{"model": "self-supervised image encoder", "crop_scale_min": 0.4, "horizontal_flip": true, "head_dim": 32, "bias": "none", "parallel_block": false, "kv_group_size": 2, "depths": [2, 2, 5, 2], "projector_out": 128, "projector_hidden_layers": 1, "temperature": 0.2, "steps": 7800}
Rows from block 3, named by matrix and row number. Rows with one number belong to one neuron. Each number is 128 + 32 x the weight over its row's rms, rounded and kept within 0 to 255. All counts start at 0. After the name is the row's rms in percent of the matrix's.
# fc1: MLP up (model.blocks.3.mlp.fc1.weight, 768x128), inputs 0-63
# fc2: MLP down (model.blocks.3.mlp.fc2.weight, 128x768, transposed), outputs 0-63
fc1.227 107 [ 66 132  77 100 108  16 134 154 100 121  97  59 110 139 150 145 116 127 120 121 131 122 135  90 125 154 148 129 123 142 147 108 154  90 126 138 125 120 124 191  98 130 121  98 113 161 138  86 192 114 121  99 105 106 140 152 168 165 141  85 120  33 133 135]
fc2.227 104 [162 139 124 166 132 152 148 178  98 123 122 133 174 129 115 145 112 146  84 122 101 179  96 166 127  93 156  88  83 118 153 133 102 197 167 175  99  81 146 119 102 170 116 139 140 131 123 125 140 150 138 128  99 160  93 133  57 150 124 161 110 195 134 191]
fc1.228 098 [ 85  93 124 172  94 128 132 138 127 109  87 122 113  94 143 130 132 108  95 115 121 128 133 107 135 130 189 122 125  71 136 117  95  48 160 177 132 123 179 104 160 155 145 152 155 139 137  79 165 175 109  99 121 220  77 131 165 109 142 147 120  99 143 141]
fc2.228 107 [104 169 158 162 164 157 106 135 154 130 153  85 137 137 125 150 121 159  96 135 102 143 174 130  82 100 133  52 122 129 100 160 126 149 122 123 109  98 151  66 123 103 108 157 108 132 184 197  96 131 136 132 106 202  89  89 138 142 136 149 100 125 133 160]
fc1.229 085 [ 85 192 130 130 147 118 150 106  85 162 126 101 159 196 124 161  91 131  93 131  87 100 126 159 106  69 131 161 141 138 111 166 108 115 120 185 136  89 178 149 153 204 143  95 128 120 121 137 149 159 155  69 135 228 134 141 134 137 113 142  89 118 158 161]
fc2.229 075 [108 151 101 131 132 130 126 119 105 153 124 115 111 128 110 113 127 155 149 109  95 166 140 113 170 152 135 169 120 139 145  97 154 127 125 144 138 151 122 104 151 131  93  84  92 142  86 120  24 160 150 179  97  97 126 165 102 124  91  86 166 192 132  97]
fc1.230 101 [113  91 164 135 132 120 142 118 124 113 125 132 124 142 118 158 116 169 149  70 106 168 110  98 183 135  39 135 157 117  99 125 125  57 121 125 137 158 150 128  97   2  84  91 127 110 160 116 104 153 176 101 141 125  76 136  90 104 112 126 144  79 108 118]
fc2.230 095 [117  79 131 116 124 127 115 219 158  87 102 107  88 105 118  61 134 114 122 124 213 105 107  83 123 103 105 133 132 121 131 186  63 142  82 109 181 137 111 118  98 168 106 133  96 198 219 140 139 149 168 181 111  67 145  84 126 188 160 155 174 115 111  85]
fc1.231 107 [131 164 121 123 160 159 145 155 125  91 144 114 141 125 122 142 137 161  71 121 116 133 140 174 119 109 139  88 118 115 128 158 115 145 132 104  60  97 107 141 119 114  71 101 133 153  87 125  55 149  74 173 111 102 125 132 104 138 131 181 120 129 164 139]
fc2.231 102 [139 105 203 162 139 166 104 134 146 122 125  68 140  78 106  80 139 165 103 185 182  36 152 108 126 129  97 152 161 137  92  65 146  92  88 123 126 125 141  82 162 125 202 172  89 135 117 151 113 123  81 165  99 143 113  74 132  75 113 113 144 112 158  81]
fc1.232 096 [111 124 128 147 115 149 112 139 167 108 144 126  88 139 107 135 116 146 131 120 174 141 175  95  97  92 140  99 108 107 140 143 125 159 114 156  67 182 129 115 152 152  65  65 106 136  73 142 133 145 150 107 158 117  39 177  55 145 114 104 133 151 131 142]
fc2.232 092 [ 77 108 136 127 116 178 128 129 151  96 120  99 110 166  56 133 115 109  63 120 149 115 151 126 126 138 115 140 125 118 156 128 108  90 140 176 188 109 113 128 125  83 112 137 135  83 146 149 164 104  72 220 132  82  96 153 124 186 152 177  96 128 130 129]
fc1.233 089 [108 121  97 117  56 131 150 136  88 147  87 133 138 153  55 101 142 119 146 111 157 104 117 117 119 125 130 153 141 123 102 217 130 141 148 200 137 124  95 114 118 185 111 135 146 116 160  98 106 165 142 111 149 125 120 179 118 202 151 178  59  89 131 143]
fc2.233 100 [100 104 117  93 124 127 136 229 145 123 178 172  49 127 118 124  41 164  97 101 138 128  62 160 100 119 113 133 123 113 132 153 146 137 121  78  98  97 149 113 134  93  73  98 161  71 128 188 112 119 151 132  93 146 129 116  54 160 155 134 128  85 152 169]
fc1.234 113 [ 85 181 144 121 149 137 139 113 110 129 153 118 156 136 140 124 131 104 100  95  84  96  71 112  85 105  88 137 151 131 151  81 159  37 183 180 126 139 153  92 116 161 127 117 124 129  99 113 103 116 141 134 127 169  44 135 111 100 136 151 138 117 146 169]
fc2.234 103 [107 145 105  60 157 160 136  76 142 129 109 170 158 143 152 122 133  93 120 115 140  61 152 124 131 132 103 122 132 145 134 143 117 134  90  44 121 144 136 132 118  70 122 112 155 119 116 207  50 144 167 166  99  90 184 128 141 178 129  76 135 144 124 129]
fc1.235 091 [137 132 170 134 120 138 164 163 118 101 128 129 157  65  89  97 123  88 173 149 106 155 133  73 135 140 152 137 116 105 139 135 181 134 108 140   4 163 150 143 149 139 145 119 166 112 127 156 132 124 125  87 147  94  99 188  99  93 163  91 152  67 190 114]
fc2.235 087 [106 124 100 111  86 176 139 134 163 165 172 120 111 140 162 135 112 194 145 180 114  80 110 164 175 124 130  84 134 180 118  72  70 169 211  77 108 169  76 158 117 163 100  89 182 146 133  74 174 136 118 123 124 194 124 149 131  78 135 121 172  77  95 139]
fc1.236 087 [111 103  37  71 115 127 120 126 111 128  88  60 121 145  92 126 171 129 120 130 118 135 134  70 175  92 175 111 134 136 163 128 172 163 145 124 120  50  83 129 192 162 166 162 203  83 146 119 142 164 103 125 184 100 145 165 119 102 195 118 108 111 151  99]
fc2.236 087 [143 161 160 176 113  60 119 135 121 126 132 139 102 113  95 105 132 162 163 127 127  87 134 176 104 139 100 141 144 130 144  35 116  81 106 151  62 160 145 157 154 127  90  91 135 137 120 100 131  63 128 123 146 136 138 255 113  90  79 148 120 149  89 137]
fc1.237 087 [119 181 136 132 143 145 130 133 134 155 139 156 175 146 141 168 124 121 142 129 119 147  97 180 116 149  34 112 127  92 116 136 112  40 132 121 127 153 126 116 124 129 167  69 104  93  99 134 138 141 133  75 139 130  99 141 150  91 118 164 119 123 160 141]
fc2.237 088 [ 64 140  70  62 130 139 176 162 121 122 124  75 107 124 114 141 139 147 149  92 114 182 118 129 135 108 141 124  75 157 120 190 136 216  88 137 101 127 128  83  98 135 118  99 164 150 168 138  54 163 177 143  93 111 142 125  81 202 128 143 145 152 196  93]
fc1.238 097 [127 102 129  99 133 107 127  85 192 143 184 147 129 111 103 188 156 131  54 125 136 101 137  92 154 148 114 193  84  67 156 117 105 148 116 150 117 104  92 138 130 114 180 150 178 110 132 106  85 116 124 159 118 136  88 192  85 151 118 129 104 107 145 187]
fc2.238 095 [152 109  89 147 129 109 167 134  96 135 131  89 159 135 115 150 147 194 178 128 171 121 123  69  94  90 153  92 126  87 120 147 169 160 150 105 189  98 108 150  95 120 104 139 104 176 147 150 173  38 102 119  90 162 125 105 137  71  73  66  76 129 160 178]
fc1.239 111 [133 148 119 126 106 171 135 124 119 123 162 180 196 120 137 120 122 159 143 125  99 114 139 154 151 142  99 141   0 100  96 119 115 126 106  88  88 161 117 137 137  42  94 109 124  77  88 132  42 112 125 150 117 161 116 144  52 133 121  95 131 160 130  99]
fc2.239 155 [108 170 130 132 167 102 126 129 143 142  85 109 120 133 142 128 137 148  93 130 130  86 135 120 108 147  80 130 180 133  83 147 133 107 106  60 173 157 183 111 209 147 141 154  95 135 188 164 167 116 145  91 178 150 137 109 233 112 119 112  96  63 112  85]
fc1.240 091 [118 196  77 131 151 105 150 115 114 131  93 205 133 114 123 142 124 137  78   0 167 153 134 102 113 129 118  96 102  93 175 137  98 127 114 111  40 134 100 162 104 148  94 138 154 111 148 163 170 146 126 152  84 135 117 190  70 161 182 164  98 135 140 102]
fc2.240 095 [168  96 125 131 154 112 145 160  47  79 146 185  98 129 190 137 155 135 114  62  98 133  92 157 117 100 168 131 137  57 178 124 149 133 101 169 139 154 112 139 169 163 148 124 124 110 155 156 146 146 130 116 155 152 127 183 161  93 132 178 120 154 120 125]
fc1.241 086 [148 128  54 117 121 146 222 111  76 129 138 144 129 150 151 137 114  99 129  99 137 134  86 156 186 138 125 116 124  89 110 149 168 158 103  84  88 194 195 102 123 142  92 108 167 124 128  86 114 127 146 143 149 141 110 199 133 131 108 139 143 104  95 125]
fc2.241 108 [123  93 126 122 148 158 123 135 149  90 134 124  87  95  94  84 127 174 107 105 176 122 132 118 159 112 105 144 167 154  97 134 148 113 149  86 120 181 135  65 137 125  96 151 121 137 206 158 134 136 155 172 139  96 135 117 136 107 138  73 181 102 163 101]
fc1.242 085 [143 166 128 107 105 108 111 104 133 136 107 128 113  87 101 154  66 112  81 103  96 124 139  95 184 124 124  70 166 127 119 139 153 115 120 130 112  70 118 151 104 131  80  92 175 187 185 157 121 123  97 151 148  71  89 177 149 139 134 156  96 143 163  81]
fc2.242 088 [107 121 151  46 127 131 112 148 109  76  94 120 127 153 120 114 221 121  70 180  96  87 110 152 172 118 114 182 122 116 147 122 116 106  83 124 104 100 152 188 161 145 157 152 109 118 103  38 139 146 144 159 107 127 134 119 151 101 135 115 128 217  93 135]
fc1.243 113 [119  85 124 173 126  72 130 130 130 130 145 127 121 124 102 140 120 190  63  98 103 129 106 148 141 118 103  98 100 164 127 176 123 122  95 119 116 102 202 109 171 132  86  96 145 214 146 123 100 119 136 131 139  94 113 144 123 171  99 154 134  73 132 179]
fc2.243 120 [124 141 144  43 115 195 131 135 186 141  65  76 134 155 148  92 126 156 178 130 132 123 102 128 140 187 146  92  98 117 140 166  97 165 107 141 128 122  93 155  95  64 139  84 115 141 127 136  91 179 145 169 116  76 154 105 152 136 145 181 141 191 142 111]
fc1.244 106 [105 119 118 122  96  84 111 148  79 107 153 123 131  84 103 111 136 125 105  83 161 132 162 173 106 125 146  65 148 192 182 119 111 118 113 133 114 156 168 118 124  59 128 126 149 136 163 162 129  75 125 130 149 114 147 189 102  75 105 146 147 155 113 190]
fc2.244 089 [144 186 149 121 177 143 139 167 143 133 117 119 119 162 208 146 121 135 172 122 141 119 126 174 125 132 150 115  77 125  66 140  53 142 139 152 103 160 126 131 117 125  55 134 147 110 108 143 105 133 123 139 173 109 178 119 165 126 145 136 129 194 166 185]
fc1.245 103 [ 95 113 105 142 120 124 130 197 146 104 103 105  90  75 112  80 172  91 112 141 159 126 127 108 146  19 141 186 128 111 130 135 108 123 131 139 104 119  85 116 178 124 114  92 182 120  99 148 128  87  84 164  80 164 128 140 133 121 166 128 131 100 161 117]
fc2.245 110 [172 176 131 120 118 123 175  89 132 196 106 143 135 174 137 161  89 131 131 142 108 155 151 124 114 166 145 136 109 145 114 209 127 163  96 101 106 141 127 150  87 103 156 129  93 106  60 144 131 115 170 158 107 106 113  95 148 114  90 105 110 159 214 181]
fc1.246 103 [133  92 107  89 133 164 154 121 138 126 118 139 162 149 150 148 117 124 129 104 142  84 165 113 122 116 164 135 130  83 121 129 109 138 168  95 118 145 149 131 197 166 117 174 171  65 164 127 162  99 108 121 126 141 142 146 116 148 119  79 122  75  27 134]
fc2.246 090 [128  90 128 202  91 109 114 149 140 127 142  89  61 116 118 123 147 185  95 105 104 130 139 105  73  92 124 153 102  93 139 134 153  97  66 147 117 158 149 105 178 139  54 143  61 102 188 161 147  95 109 112 130  82  72 223 109 129 116 117 102  90 134 115]
fc1.247 134 [ 90 105  80 190 126 126 135 104 123 126  56 107 116 140  68 170 135 152  87 106 112 156 141 144  86  90  91 157 127 156  75 172 146  96  79 151 129 114 128 128 127 165 126  95 145 139 139 110 105 121 134 157 177 138  89 145  73 106  86 129  53 128 176 111]
fc2.247 134 [161  74 178 172  92  98 128 114  75 135 150  75 109 102  90 132 123 166 119 156 115  85 146  92 143 115 153 139 192 177 198 133 100  92 103 169 126  75 167 151 205 181 176 168 128 177 126  65 139  73  96 116 154 148  95 122 141  73 118 124 134 110 109 157]
fc1.248 120 [ 85  68 128 139  91 175 126 104 136  74 118  81 146 128 138 120 118 101  89 131 143  70 100  99 131 168 168 104 117 108 168  95 164  89 161 170 129  77 106 127 131 126 170 145 156 140 150 141 139 131  81 117  81 228 118 151  97 147 146  85 112  88  97 126]
fc2.248 128 [159 116 145 178 140  88 147 125  89 145 211 136 112 136  77 120 117 110 126 120 103 153  76 133 157 137 158 114 164 160 149 142  90 107 130 141  67 131 170 159 155 177 155 101 138 191 103 114 199 133 133  87 175 155 132 143 170 127 109 134  98  37 109 181]
fc1.249 086 [ 72 114 112 162 160 194 170 123 104  96 164 138 188 129 151  97  98 145 100  89 119  97 125 118 120 132 133 125  75 114 177  99 127 129 114 103  59 176 102  64 196 147 136  94 129  80 182 165  93 168 135 129  97 144 104 137  32 195 146 107 113 133 108 188]
fc2.249 092 [142 131 139 148  93  87 149 145 146 152  96 109  92 140 121 127 112 112 103 124  31 148 127  80 109 246 148 124 127 164 178 149 144 142 205 182 103 143 146 120 162 104 142 106 139 110 145  98 108 125  93  82  89  80 167 107  97 119  97 149 155 175 157  82]
fc1.250 109 [ 93 130 159 134 129 109 171 117 143 164 166 124 140 138  77 136 136 181  85 100 138 131 121 105 122  59 112  79 117 139  55 143 125 159  95 135 136 123 142 163 120  95  80 146 178 192 149 169 134 135 158  83 139 150  56 157 112 168  37 133 117 118  93 140]
fc2.250 093 [ 72 142 151 110 137 133 160 105 127 185 132 163 105 141  92 134 100  94 131 131 110 129 123  94 102 119 136 155 121 141 142 117 101 162  68 174 149 153 161 113 131 112 153 120  68  85 130  68 141 129  64 169  89 152 110  72  95 147 152 153 161 225 113 122]
fc1.251 108 [114 142 127  96 142 162 182 164  96 139 135 136 127 158 180 159 138 105  99 122  75 132 139 128 135 126  61  95 123 155 106 138 143  88 115 128  88 112 110 106 117 165 129 100 127 178  90 164 170 163 148 158  84 145 118 145 118 192 138 145  94  79 182 163]
fc2.251 120 [146 101 127 114 110  92 109 124 162 142 131 153 127 133 107  74 131 112 150 142 133 141 142  89 126 155 160 179 138 101 130 100 111 139  91 115 156 120 144 142 118 115 135 139 128 113  96 137 121 173 120 140  81  87 200 122 131 136 143 109 208 186 131 118]